config.yaml
dataset: "rendered solids tumbling over patterned floors"
horizontal_flip: false
encoder_mlp_ratio: 4
encoder_width: 192
residual_init: "scaled_by_depth"
optimizer: "soap"
batch_size: 512
final_lr_fraction: 0.1
warmup_steps: 300
adamw_weight_decay_other_params: 0.05
Rows from block 6 of the encoder of a small masked image model, named by matrix and row number. Rows with one number belong to one neuron. Each number is 128 + 32 x the weight over its row's rms, rounded and kept within 0 to 255. All counts start at 0.
Before each neuron's rows are labels from the 100 images, of 14848, where the neuron reaches its largest size: "peak on" is the class under the peak; "strongest on" is what is common among them. Only what is clearly more common there than usual is listed. The data: rendered solids tumbling over patterned floors. In brackets: how many of the 100.
# gate: MLP gate (encoder.blocks.6.mlp.gate.weight, 768x192), inputs 0-191
# fc1: MLP up (encoder.blocks.6.mlp.fc1.weight, 768x192), inputs 0-191
# fc2: MLP down (encoder.blocks.6.mlp.fc2.weight, 192x768, transposed), outputs 0-191

peak on: spring (43)
strongest on: spring (59); largest object: spring (39); cube frame (38)
gate.410 [117 118  89 165 140 144 125 102 245 132 106 109 170  95 138 127 185 136 137  99  44  76 146 142 159 102  79 187 163 112 116 148 111  71  87  85  82 126 141 163  80  96 138  86 121 109 115 135 125 126  93 150 147 152 127 100 134 174  92 151 119 125  85  80 102 143 149 110  74 134 117 136  53 144 156 108 108 101 110 107 109 147 102 114 172 122 125 169 143 103 115 136 172  73 123  54  57  80 104  96  93 150  76 103 144 118 151 146 133 110 122 180 175 139 149  87 106 127 128 103  96  85 114  92 126 110 126 170 102 170  87 116 176 148 179 155  94 149 136 169 139 157 113 166 115 126 105 101 136  94  95 224 212 139 121 132 118 175  91 161 147 154 109  90 120 127 131 134  75 120 135  78 104 161 124 153 145  79  83  97 124 157  94 121 108 139 153 139 118 132 157 131]
fc1.410 [ 66 157 100 156 132 187 144  88 195  87 161  66 136 125 122 150 127 145  83  97  69 118 213 139 150 107 113 200 126 137 150 171  94  84 119  80 140  98  84  97  57 166 135 109 192 122 109 150 174 176 145 164 176 113 104 126 156  98 102 118 166 133 114 115  91 112 130 118  88 114 171 125 115  73 129 108 162  65 159 111 123 193 152 119 153 120 131 188 157 128 158 133 144 147 113  94 104 109 145 110 199 145  97 141 127 114 133 132 178  85 157 111 113 131 176 101 120 142 166 126 141  93 138 123 158 100 123 139 122 127 119 165 168  93 136 122  95 171  83 177 135 139 116 127 104 138  79 143  82 122 142 234 173 121 136 164 182 126  68 105 100 156 163 206 131 142  89 151 101 140 116 164  93 176 110 160 138 100  83 149 147 111 139 129 117 163 143 111 131 103 121 160]
fc2.410 [101 112 107 147 140 105  85 123 128 144 139  56 116 134 107  82 135 147 169  99  47 167 125 169 148 127  80 180  92 118  88 127 115 107 128  83  67  54 108 156  65 163 115 158 114 132  96 115  95  92 113 159 150  97 174  82  92 176 114 135  99 183 120 100 112 147 197 116  84 172  82 116 123 153 121 135  88 120 109 158 121 147 140 112 170  62 123 170  91 119 151 122 156 120 107  83 119 127 116 114  96 164 138 112 142 147 177 165 107 141 114 142 115 109 124 123  87 182 130 102  81  93 119 126 127  86 135 173  87 160 131 116 178 149 170 174  74 125 110 165  96  88 165 118 128 123 106  75 171 149 124 158 202 122 161 145 180  62  84 157 171 130 155  48 178 133 130 102 147 175 132 125 106 137 101 144 101  80 140 119 159 117  80 111  69 108 128 109 114 157 180 121]

peak on: cube frame (32)
strongest on: blue object (48); cube frame (42)
gate.629 [126 125 118 132 156  64  96 110 102 116  77  43  92 123 112 124 149  94 101 124 144 175 146 135 138  74  96 131 157 134 115 162 179 132 169  95 150 128 193 140 152 116 117  48  44 116 138 181 101 150 139  61 151 135 145 113 107 157  71  90  84 125 125 129 107 146  91 143 102 139  79 120 125 154 141 118  85  94 167 167  88 102 142 136 107 121 169 181 141  99 114 115 146 120 137 132 150 168 157 119  72  80 164 180 149 132 129  73 168 115 197 130 111 154 133 100 110 203 133  67 163 155 141 177  97 105 122  81 190 157 186 142 134 132 166 107 169 107 121 116 147 150  70 163 131 108 121  88 175 157 118 116 145 158 101 125 122 141 126 180 114 138 154 169 132 115 198 116 105 140  47 157 138 123 101 151 157  89  69 113  64 149 140 113 123 147 123 123 146 164 153 100]
fc1.629 [157  88  93  85 115  80  93 115 101 147  61 137 129 119  93 131 178  24 115  91 150 133 133 139 169  47  65 126 165 123 173  88 168 178 134 102 105 127 152 173 127 121  72  95  76 127  78 165  97 144 175 144 142 117 127 189 121 137  65 118 104 135  84 175 147  85 131 101 124 153  93 177 114  99 148 134 110 116 118 132  70 147 136 113 122  84 186 174 128 133 112  63 188 109 139 133 145 107 121 167  99 122 109 142 158 154 136 125 207 113 161 147  88 118  89  66 110  98 111 125 159 160 115 113 147 148 147 127 133  88 171 118 132 132 126 134  89 188 155 167 160 112 100 169 147 125  90 102 104 161  82 175 152 175 103 169 126 156 139 182  94 137 120 172  77 134  96 127 104  94 123  85  98 105 126  91 185 116 136 118 147  81  82 132 138 111 149 150 126 176 124 134]
fc2.629 [126 121 154  79 134  88 121 160 183 141 153 157 136 179 170 151 135 113 128 162 173  58 105 106 121 182 136 120 196 134 218  84 108 171 104 100  99 125 140 149 140 153 125 207 149 125 144  98 111 107 130 173 105 120 195 137  67 106 180 157 134 150  56 126 165  73 168 136 180 111 153 166 124  69 189 108 176 164 152 139 115 157 132 164 215 139 125  99 166 110 127 122 113 111  90 133 127  96 123 119 156 144  89 119 122 131 133 175 113 104 105 124 131 125 132 124 172  55  80 161  97 107 144 102 101 157 147 141  57  74  95 148 131 140 121 121 127 161 167 158 133 167 118 116 136 165 157 138 123 126  81 167 157 110 178 192 113 149  81 152 126 151 139  75 127 120 133 140 166 150 167  98 137 177 126  84 153 118 145 121 169 101  79 146 103 119 143 112  76  73 125 155]

peak on: sphere (37)
strongest on: brown object (42); sphere (41); largest object: sphere (32); bowl (28)
gate.447 [ 81  86 158  95  88 120 161  89 186 146 161 156 119 133 137 114 152 129  73 184 152 128 199  37 158 144 139 143 130 161 168 141 111  65 166 148  90 219 145  67 184  94 119 166 145 157 146 156 155 130 150 131 168 131 162 131 160 132  91  88 173 135 151 166 146 127 130 145 109 174 150 118 159 140 115 100  89 163 138  69 127 177 111 106 132 161 101 111 134 148 186  82 116 134 102  67 143 143 208 143 162 100 167 182 145 121 152 212 157 122  90 101 122 118 101 109 121  88 104 104 116 147 127 130 146 104 112 192 164 113 169 117 150 120 151 162 118 135 114 129 186 133  91 107  65 105 147 152 146 111 181  96 123 125  88 118  86 100 138  91  92 160 133 129  96 124 181 135 111 109 161 146 102 162 168 166 130 124 132 126 111 166 118 137  83 124 129 224 133 130 149 146]
fc1.447 [136 128 121 148 123 151 120 152 116 115 120 127 110 111 149 150 103 120 171  89  89 141 122 151 104 177 106 140 153 173 105 186  98 118 145 121 137 128  81  79 153 186  93 127 136 166  88 142 101 118 133 207  83 122  88  74 125 111 171  64 133 158 138  95 126  93  70 158  96 139 125 127 126 106 200 115 110 144  66 137 164 162  96 140 110  83  89 107 147 147 133  65 117 123 128 166  80 130  98 126 103 105 148 127 207  96  93 121  74  99  80 129 140 129 169  91 132 146 132 164 136 182 140 168 104 101 135 125 136 102 163 187 127 128 123  89  99 130 106  79  67  86 171 154 107  91 163  79 108 157 150 193 151 111 131  79 166 161  99 136 139 180 115 114  86  91 150  94  83 212  59 147 153 129  94  83 115  91 164 123 158 139  64 133 139 101  84  64 102 135 136 124]
fc2.447 [144 172 100 188 154 120 123 163 114 110 174 120  80 132 132 140 137 172 148 139 136 111 112  63 122 128 143 155 138 129 136 130 117  68 134 140 168 119 117 115 188 130  95 145 190 149 134  57 128 160 115 173  90 188 146  99 162  78 168  85 148 141 146 173 152 125 100 138 122 164 114  76 147  95 138 101 119 130 127  82 153 168 152  96  84  81  68 157 125 178 175  63 140 130 108 200 134 151 130 191  98  55 153  77 170 128 121 132  79  89 150 130 203 133 198 127 126 132 131 114  73 123  90 173 147 116 131 214 120  98 185 144 156 122  97 137 154 159 135 141 102  91  88 135 128 110 165 126 109 114 131 179 158  95 118 113 151 149 101  96 144 120 140  99 107 120 134 133 121 170  45 159 164  88 123  82 139 165 119 122 114 112  61  87 123 103 107 104  83  94 141 138]

peak on: cube frame (47)
strongest on: cube frame (71); largest object: cube frame (38)
gate.659 [120  80 101 107  79 121 171 159 143 160  96 145 147 121 131 175  64  39  96  58 134  94 144  65  97 140 127 125 167  38 141 117  98 150 126 107 138 134  74 109 132 172 128 111 120  83  91 114 135 161  91  23 147  76 174  93 119  60 125 122 110 172 111 116 162 140 115 186 127  88  47 132 139 145  89 108 111 119 109 147 150 154 149 146 142 146  95 157 126 130 101 114  99  78 128 138 212 156 113 140 129 130 102  83  89  87 159 164  80 141 156 144 138 178 128  56  98 113 190 127 172 124 144 131 144 132 162 134 113 147 146 121 141 144 124 140 148  84 102 134 120 116 135 112 104 111 104 113 118 145 119 119 150 179 167 209 114 131 167 136 177  90  50 128 141 120 110 109 196  94 124  89 129 115 101 159 110  97 137 139 115 137 138  92 145 117 106 122 158  85 133 160]
fc1.659 [153 149 126 181 133 124  87  62 157  84 117  95 153  95  97 117 117 186 104 144 126  86 105 169 176  98 105 138 119 192 125 141 142  71 183 119 211 127 102  95 133 109 142  96 159  74 165 151 187  94 122 181 142 102  71 152 151 126 112 127 159  96 118 136 146 160  82 111 126 137  86 121 103 116 204 146 148 116 160 111  67  92 173 145 127 197 152 153 137 169 133 120 178  90 131  99  86  92 132 139 160 150 153 129 149 127  97 144 123 109  85 167 127  63 136 167 153  74 107 123  82 176 139  90 123  88 123 134 169 104  28 126 138 136 130 109 129 126 122 154 148 147 147 146 130 118 129 161 104 133 182 142 144 148 146 176 121 133 147 165  88 155 136  53 135 222 151 133  86 141 158  80 157 140 122 149 152 130 157 181 146 151 109 145 142 140 136  89 192 105 109  91]
fc2.659 [173 127 136 105 104 160 140 119 117 158  75 196 133 121 156 121 145  90 175 141 179 145 161  99  91 129  87 133 132 111  63 139  90 191 138 162 108 140 116 116 132 140 159 101 169 147  99 136 132  88 113 142  92 143 107 121 114  79 115 153  85 116 116 130  95  80 157 106  40 101 148 172 116 174 137 113  69 133 124 134 110 169  71 105 146 109  78 172 150  72 145 143 105 127  98 118 179 115 138 109 166 144 109 124  49  93 140  72 112 149 145 106 151 130 143  83  88 200 180 113 189  97 145 146 154  95  97 107 130 183 159 186 140  70 100 129 107 171 139 157 132 146 182  91 131 134 135  99 163  97  91 142 155 192 111  92 138  87 120  74 121 142 176 172 145  65 165 105 161 126 159 120  68 143 160  89 113 107 103  91 100 122 118 139 111 112 114  55 150 110 177 122]

peak on: sphere (31); egg (26)
strongest on: sphere (36); egg (29); largest object: sphere (25)
gate.630 [117 128 149 121 215 180 101 113 124 127 128 148 143 172 122 119 194 172 153 133 142 142 115 169 142 147 132 139 161 124 164 159 146 146  87  86  91 138 110 110  84  78 121 189 161 112 129 137 130 147 115 178 139 138 121 125 160 136 133  97 116 151  95 129 157 142 185 148 118 178 177 140 103  71 175 126 160 128 101 123  89  93 110 148 126 103 132 117  97 101 161 122 129 107 114  47  92 140  65 131 119 131  85  54 140  75 165 171 126 181 101  95 145 134 155 157 116  76 127 185 133 144 157 173 174 175 195  97 153 103 201 123 148 151  95 137 137 122 109 181 125 169  74 183 105 162 129 126 125 149  69  57 111 157  50 148 177 135 153 113  90 130 155 148 153 145 135 155 175 175 127 125 122  95 149  97 142 153 137  94 170 101 103 119 125  52 119 128  95 167 148 183]
fc1.630 [ 99 149 125 128 176 160 132  91 133 148 116 163 169 144 103 101 165 109 158  99 131 189 113 148  96 103 136 192 117 162 160 129 119 121 123 121 112  90  77 109 124  94  91 198 110  99 106 156 128  71 137 155 122 139 167 113 157  91 117 119 162  96  91 199 168 193 154 124  62 169 185 138 123  99 147 138 131 190  89 176  76 102 137 167 161 117 181 102 135  94 216 141 123 149 129 100 101 150 118 137 140  99 104 160 127 119 137 185  77 183 146 119 124  90  79 137 142 160  72 152 148  51 150  93 174 167 123 109 159  63 145 210 144 130 126 137 107 118 132 148 169  99 117 141 155 178 101 124 118  92  79  99 112 126  77 115 179 149 169 148 116 120 118 152 125 117 114 172 100 145 123 170  98  61 107 188 143 100 134  80 158 153  91 129 115 105 146 123 115 179 140 127]
fc2.630 [163  98 101 119  91  91 138 100 163 173  88  73 101 113 107 136  98  99 109  85 129  89 130  57  96  98 120 171 157 136  88  92  95  95 163 158 155 163 132  97 165 194 132  75 135 135  94 110 135  86 148  89  95 120 122 100  98  83 114 150 153  85 148 170 171 156  83 121 103 129  98  83 167 160 106 162 132 110 160 126 168 175 163 101 155 141 124  88 142 150 127 115 108 144 136 150 143 140 117 126  89 115 141 168 148  69 116  86 113 128 145 181  83 118 120  73 136 152 179  60 134  76  94 113  90 106  77 147  72 154 108 129 121 138 142  83 138 155 107  96 145 129 157  64 147  98  88  63 147  50 171 169 105 153 167  95  91 123 133 102 155 157  68  71 142  65 142  78 119  76 159 195 137 116 105 123 100 138  60  91 110 130 108 127 153 151 141 130 121 113 103  96]

peak on: sphere (31)
strongest on: metallic (90); sphere (34)
gate.750 [126  96 132 151 128 176 130  89 170  68  79 134 113  76 190 138 167 148 105 131 182 109 154 154 141 179 109 100 138 160 144  93 144 141 142 137 110 121  92 133 116 190 108 123 127 105 146 130 157 127 173 126 151 123  61  78 116 140  78  66 150 176 130 150  79 124 111 115  70 110 101  89 149 108 109 124 114 141  82 144 119  98  71  82 121 140 149 128 120 143 142  55  90 127 143 119  81 103  67 115 139 128 163 127 101  98 126 130  86 128 119 160  46  78 128  82  98 175  73 141 126  64 166 103 100 109 145 100 165 113 145 154 127 123 139 100 106  76  74  56 128  63 143 121 143 141 113 133 123  77  35  98 147 100 117 132 114  27 122 177 127 154 141 135  98 117 126 129 150  81 155 160 188 123 192 174 130  91 120 152 158 130 156 148 104 108 128 107 142 132 147 113]
fc1.750 [140 175 155 132 201 130 151 167  87 162 125 112 149 185 101 130 141  73 151  74  71 142 154 154  89 143 108 109 113 123 130 129 156 143  62 124 179 167 137 154 122  83 171 123  83  96 141 142  95 154 119 129  67 127 141 163 119  82  64 175 129 130 102  47 142 122 129 164 166 158 103 128 117 122 149  85 101 104 151 100 147 148 210 150  95 149 166 131 157 146 186 182 170 114  90 126 170 123 143 150  99 136 165  81 135 182 124 119 115 120 137 103  87 165  96  88 132 113 158 123 129 157 118 147 123 135  59 126  80 107 134 153 144 134  76 180 156 106 149 147 114 147 148 128 161 145 128  49 112 196 175 156 146 141 194 119 134 133 103 106 140  56 111 104 191 122 109 161 121 173 124  99 152 153  51 128  76 161 100 176  96 146 143 106 101 120 140 119 154 120 157 169]
fc2.750 [149 104 108 151 111 166 139 136 163  57 124 139 168 110 146 154 160 117 124 152 132 169 119 114  74 120 132  90  98 202 141 120 134 106  78  98 152 105 113 101 169 123 115 132 156  73  90 128 125 151 161  88 123  87  91  85 104 110  84 125 117 143 144 176 136 118 111 158 157  63  92 129 143 103 131 123 160  81 147 108 136 131 158 109 129 184 162 131 127 115 183 129 169 158 120 117  46 122 148 132 208 163 130  93  85 167 167 151 125  90 109 132  62 117  95  44 141  63 127 122  47 105 157 100  95 172  78 104 163  43  94 155 126 140  84 118  84  92  88 119 141  78 171 165 116 125 153 125  94 158 152 108 125 164 123 153 102  64  91 152 114 126  74 144 108 175 106  76  73 111 147 159 145 118 112 203 127 100 126 136 126 122 174 120 157 112 136 118 104 151 109 104]

peak on: sphere (28)
strongest on: light from the left (65); sphere (41); largest object: sphere (32)
gate.587 [ 90  84 103  70 109 123  91 173 195 155 127 149 133 111 144  84 131 187 162 122  95 108  82 136 150 195 112 160 111 154 112 148  91 137 177 118  95 169 117  48 113 176 133 139 139 127 139 134 173 140 125 113 197 187 173 108 119 105 130 127 104 159  97 171 120 117 106 122 130 169 148  54 110 100 147 138  67  59 133 130 114 148 106 180 137 118  90 125 134 188 127 110  84 141  29 195 151 103  94 163 143  83 106 140 109 149 117 129 146 166  94 118 152 139 181 110 132 154 163 102 141 111 112 117  64  67 186 126  92 149 128 139 133 160 156 140  73  77 123 154  92 100 149 189  85 161 173 141 136 121  96 154 132 163 139 137 119 172 111  77 150 120 159 107 133 185 138  86 113 120  92  75 189 143 132 108 125 163  99 133 164 135 142 148 120 117 145 170 104 120 101 105]
fc1.587 [166 142 100 150 198  62 166 114 108 114 128 136 129 153 103 116  67 115 123  86 119 151 105 127 130  97 135 111 110  93 154  41 179 155  90 153 133 106 117 132 148  75 124 127 122  94  76 157 128 101  95 127  68  78  77 155 117 163 150 137 122  94 160  76 143 159 162 153 128  83 172 184 204 134 131 125 129 130 177 168 145 125 155 160 133 119 116 139 123  58  90  96 192 126 170 116  58 138 178 105 184 149 163 145 100 143 126  93 203  86 117 106 147 132 143 136  89 135 142 120  78 140  92 151 166 120 119 110 164 144 142 134 111  96 109 177 132 119 110 108 177 121 120 137 101 109  95 127  92 112 107  93 103 124 131  91 175  77 128 155  71  97 118 143 165 179 171 144 122 188 160 150 107 113 126 127 200 127 135 113 141 113  99 166 191 148 129 124 158  91 214  89]
fc2.587 [145 142 112 179 164 171  82 143 122 144  96 130 132 168 128 147 117  76  98 123 106 135  51 189 166 109  65 174  83 198  73  84 124 146 122 135 112 116 115 117 122 166 168  89 119 110 121 187 141 137 107  89 132 130 147 166 115  97 121 143 134 143  72 148 163 173 159 116 103 104 168 168 173 169 174 158 139  92 185 116 124  89 103 146 126 131 147 122 152 146 133 147 166 138  73 137 119 138 107 111 116 132 123 118 144 180 117 111 214 154 146 148 134 155 102 110 169 136 126 119 131 128 127 100 117  77  89 116  97 219 143 133  83 171  88 164 190 135  78 160 159  49 125 163  77 166 140 141  92  84  97  83 153 132 164  83 150 128 154 134  76  93  72 148 127 150 136 184 122 135 158 100 113 110 112 150 167 180  95  78 126 114 179 140 193 138 129 136  89 107 166 133]

peak on: sphere (27)
strongest on: light from behind the camera (57); brown object (39); sphere (35); egg (29)
gate.266 [145 118 132  98 106 170 135 158 139 126 126  65 115  99 184 136 130 130 134 159 121 124 158 117  98 151 101 137 142 146 140 103 115 125 129 152 110 166 202  71 142 161 110 143 106 145 177  52 128 138 153 103 143 109 163 115 161  99  89 122 163 127 101 122 177 140  99 133 162 189  88 131 194 107  98 116 180 117  72 106  99 163 186 139 148  38  88 105 118 140 156 152  98 142 104 135 156 151 113 115  98 110 121 125  96 118 167 143 183 160 154  70 103 136  79 117  99 127  85 102 156 101 148 180 145 137 118 137 149 149 171  96 117 169 226 125 117 144 141  76 125  98 118 124 125 131 116 115 177 129 134 122 107 134 135 129 131  68  79  81 142 184 188  69 100 128 125 150 116 196 154 146 185 142 116  73  91  69 101 151  92  98  97 104  65  83  51 108 156 124 115  85]
fc1.266 [152 114 146  98 137 145 121  74 164 135 129 195 124 166 139 135 122  98 139 146 108 149 163 147 115 158 135 101  94 113 127 105 134 138 102 116 133 172  82 126 123  97 112  86 124 140 176 173 119  74 210 206  88  74 137 205 177 111 159 200 119 133  86 100 135  91 106 118 165 115 170 149 132 171 169  79 179  79 117  98 138 117 134 131 175  96 117 113 127 153 111 112 176  42 119 146 118 133  85 120 136 150 161 146 125 132 155 180 116 127 157 153 108 101 157 106 178 113 134 161  91  69  85 121 147 154  62 167 145 141 118 136 116 142  96 144 130 118 181 121  31  93 185 136 133  81 174 146 132 128 103 115 137 110 111 130 142 161 155 143 130  99 127 176  91 120 111 185 113 162 145 160 110 193 178 161 156 145 135 134 100 154 201 101 136 108 186 139 142 149 178 173]
fc2.266 [151  91 141 108  53 116  89  99  93 197 133 128 149 143 179 153 100  90 141 182 125 117 153  65 140 117 113  78 174 124 198 117  96  76 140 101 117 138 143 164 125 131 101 100  88 104 116 102  69 130 161  81  81 131 106 130 153 101 122 101 120 185 132 117 114 126  87 102  95 160 127 161 159 149  92 148 158 131 102 111  92 133 156  66 168 124 115 151 113 134 149 102 121  96 112  91 108 203 150 114  97 116 136 166 105 150 140 189 102 106  71 170  98 154  69 168 127 177 129 103 151 112 122 129 148 117  90 115 122 134 116  55 165 196 148 153 137 121 128 100 178 143  88 155 123 183 146 123 120 156  55 119 121 103  87  95 126 171 146 165  63 114 116 110 150  61 139 152 151 140 126  66 183 132 130 162 162 109  94 112 141 127  88  54 150  93 119 144 205 121 166 131]

peak on: chain link (30); torus (29)
strongest on: torus (41); chain link (38); largest object: torus (29)
gate.694 [130 119 127  85 154 112 108 128 136 165 121  88 144 147 171 118 193  95 115 128 110 131 130 133 135  94 108 134  93 158 123 105 169  84 125 120 120 123  85 181 165 162 141 135 161 114 100 147 176 123 182 152 113  98 177  89 147 175 119 109  79 161 126 146 105 100 158 150 160 131 207 143 155 161 191  97 106 174  37 106 127 168 114 161  74 147 147 145 146 182 138  96  99 146 155  76 157 205 128 175 118 100 161 131 144 120 160 110 203 142 103 104 134 183 111 124  69 138 124 134  87 161 152 162 142 134 138 136 120 146 138 100 118 170 162 172 102  86  99 139 148 103 180 110 177  97 163 113 113 142 146 165 144 100 149 122 123 147  77  95 174 158 150  35 105 133 122 122 165 161 119 117 166 181 129 113 159 155 201 161 147  61 131 140 113 206 112 178 118 112 134 173]
fc1.694 [180  60 110  85 135  85 109 158 146 114  95 122 164 146 173 115 146  81 148 149 108 106  74 115 165 183  91 121 134 129 140 120 150 161 151 118 144  98 125 140 110 141 127 181 152 112  85 136 136 129 178 125 148  87 139 153 175 213 128 178  80 130 121 139 121 150 124 157 151 112 129 121 144 160 183 116 116  89 149 171 142 132 170 166 184 103 113 120 122 110 113 136 198 138 102 116 147 143 143 142 112 107 142 176 156 142 121 154 197 140 154 126 101 142 120 128 157 193 142 211  79 126 146 135  72 118 175 126 127 170 132  90 100 140 128 173 128  34 126 159 114  38 114 143 154 160 117 166 194  86 114 134 150  96 138 154 143 119 168  64 136  79 122  77 124 126  99 138 186 110  95 134 165 154  54 136 168 169 118  78 184  78 156 144 138 155 146 160 117  79 142 110]
fc2.694 [136 104  98  96 113 128 119 133 130 117 110 155 157 119  84 111  94 110 164 117 133 129  96 123 132 170 111 104 108 119 164 143  80 191 177 121 105 115 123 121  87 101 125 197 149 147 120 121  95 133 113 116 128 171  97 223 114 142 159 152 103  79  99 105 115 132 139 160 103 140 122 129  99  99 100 174 150  52 227 158 163 117 158 129 201 141  86 141 118 106 151 105 147 114  43 172  83  94 168 103 109 162  82 157 119 143 114 121  87 142 166 126 123 117 151 169 179 150 125 124 147 108 103  70  83  71 159 113 166 168 132 137 124  91 116 140 152 135 152 116  93  64  93 203  95 140  85 146 190 127 107 124 164 142 152 128  80 129 174  77 102 111 144 198 147  72 126 148 183 101 166 126 143 130  66 119 174 123  81 114 137 167 133 153 176  84 151 148 162 142 137 105]

peak on: spring (26)
strongest on: spring (42)
gate.744 [162  94 125 132 115  82 188 150 140 114 181 124 167 116  94  75 152 156 129 115 101  19 134  96 136  95 134 158 124 122 153 154 117 127 113 136  76 132 142 138  96 136  92  77 132 159 162 164 170 168 178 139 130 106 120 162 113 133 105 127  92 105 143 194 103 141 176  81 115 103 120 104 142 183  96 151  99 105 128 170 127 112 125 183 125 211 122 189 136 105  77 101 167 139 102 178 163 101  81 103 157  99 136 115 120 142 185 179 121 145 162 129  85 100 165 123 129 131 182 175 160 137 114 148 135 130 175 136 103 157 146 117 123  72 159 169  81 142 143 151 158 110 142  85  98 102  86 141 114 118  28 178 167 100  67 123 118 130 123 151 159  96 138 101 107 109 106  75 166 131 129  63 138 146 107 133 144  61 102 165 182 125 148 124 186 115 137 123  99 103  92  90]
fc1.744 [ 84 130 118 157 179 152 100 134 100 154 108 137  88  98 161 175  85  80  94 161 194 177 129 138 100  57 125 176 126 125 107 103 122 124  97 119 134  89 100 121 201 124 146 142 131 115 125 115 106 182 121 121 148 155 108 113 157 145 103 160 137  56 133 156 139 136  49 113 145 129 112  75 150 123 154 175 135 167 148 112 142 124  94  66 130  46 144 115 102  25 146 117  71 102 177 119 123 150 111 128 131 157 156  83 153 147  98 118 148  97  70 105 115 194 145 137  93 169 144 141  98 179 108 151 176 199 121 115 141  95 100 138 151 120 123 115 108 158 145  97 103 137  84 169 145 120 152 125 106 128 172  76 164  78 137 150 165 155 115 149  86 171 171 192 109 113  85 136 108  54 117 162 120 107 149 107  91 188 145 136 172 108 153 115 143  71 105 130 134 143 150 159]
fc2.744 [164 138 161 122 105  68 140 168 154  75 190 153 140 153 103  69 138 169 117 138 132  41 137  94 118 139 120 129 103 142 151 141 118 119 142 160 100 100 172 114 131 167  80 103 111 154 175 186 119 167 170 143 146  98 148 121 114 159  69 106 100  83 160 160  52 143 155  96 140  98 129 121 128 106 141 146 111 113 127 153 140 112 115 191  96 183 140 162 165 106 114 132 195 126 132 183 164  96 101 132 170 125  89 105 175 167 216 151 120 127 124  99 119 107 167 108 139 129 144 142 137 135  68 148 109 122 157  94  91  98 126  93 109  76 111 180 108 168 174 139 117 110 156  99 160 104  64 111  90 122  56 155 186 123 131 118 123 128 156 157 155 107 160 128 133  77 140  78 167 152 101  44 143 119  97 119 128  92  93 177 159  97 148 102 181 112 186 128 122  72 102 131]

peak on: spring (38)
strongest on: spring (48); cube frame (27)
gate.356 [ 67 121  97 124 131 119 141 142 137  60 111 137 154 183 115 185 139 179 118 136 168 145 163  70 183 170 145 170 102  51 129  85 158  78 108 157 130 142 158 139 165 130 191  59 136  62 151 138 178 107 116 210 135 164 116 119 115 135 151 150 102 133 117 110 108 135 168  96 218 117 103 144 107 100 168 142 116 147  78 154 107 114 133  88 168 146 169 130 109  90  88  76 183 138 155  73 172 137  83 105 111 149 151 120 135  82 145 152 143 191  92  76 104 167 109 149 172 169 102 132 130 134  64 148  98 159 176 117  82 129  67  82 170 116 167 124 164 119 108 149  97 115 163 107 133 137  98 133  89 129 126 174 145  92 157 121 157 126 119 123 142 135  94 124 140  88 179 133 154 109 129 105 196 128 115 134 100 121 109  91 137 126 142 179 149 127 146  96 151 180 165 146]
fc1.356 [155 111 158  68 163 135 140 116 105 126 154  89 154 174 179 124 128 104 191 103 164 146 183 157  61 166 140  75  98 181 128 100 171 147 103 143  97  91 140 147  68 140  95 141  99 126 169  95 132 144 176  83 109 133 150 116 111 178  74  93 139 102 152  44  81 140  92 103 135 115 103 124 115 188 160  71 156  72 108 132 162  86 129 106 140 145 101 110 139 129 151  82 113 168 102 139  94  99 141 141 113  90 114 153 109 128 153  64 118 113 145 198 148 103 170 160 152 123 137  93 172 131 126 174 114  85 162 141  68  96 163 139 133 134 171 150 154 115 122 165 124 129  96 133 153 126 146 118 136 181 148 102 121 116  97 123  68 166 101 168  40 107 106 145 139 179 118  92 139 164 151 137 118 175 104 160  77  73 123 180  96  81 169  67 116 110 117 172 128 103 124 166]
fc2.356 [ 48 173 125 106 163  95 108 134 149 108 135 111 185 107 100 181 107 123 125 139 144 145 154  95 125 159 158 115  75  83 179  83 164  84  97 139 129 135 120 121 148 180 135 211 142  66 105 160 153 119 143 169 174 126 162 125 115 201 106 105 113  75 134  72 148 172 113 170 186  77 119 104 115 170 180  91 174  89 106 141 110 131  70 155 138 112 168 116  99  78 168 123 124 144 159 115  97 156  75 153 111 146 139 158 124 124 171 138 171 136 162 147  84 114 140 171 182 115  80 164 178 139 125 190  87 181 157  99 125 152 136 113 112  92 107 124  96 121 123 140 144  82 129 110 103 103 149 135 119 103 144 136 162  85 127 146 132 158  71 124  97 123 124 115 177 181 172 139 182 135 123 130 181 137 156 118  45  52 128  59 128 160 152 100 136 152 132 132 131 128 154 121]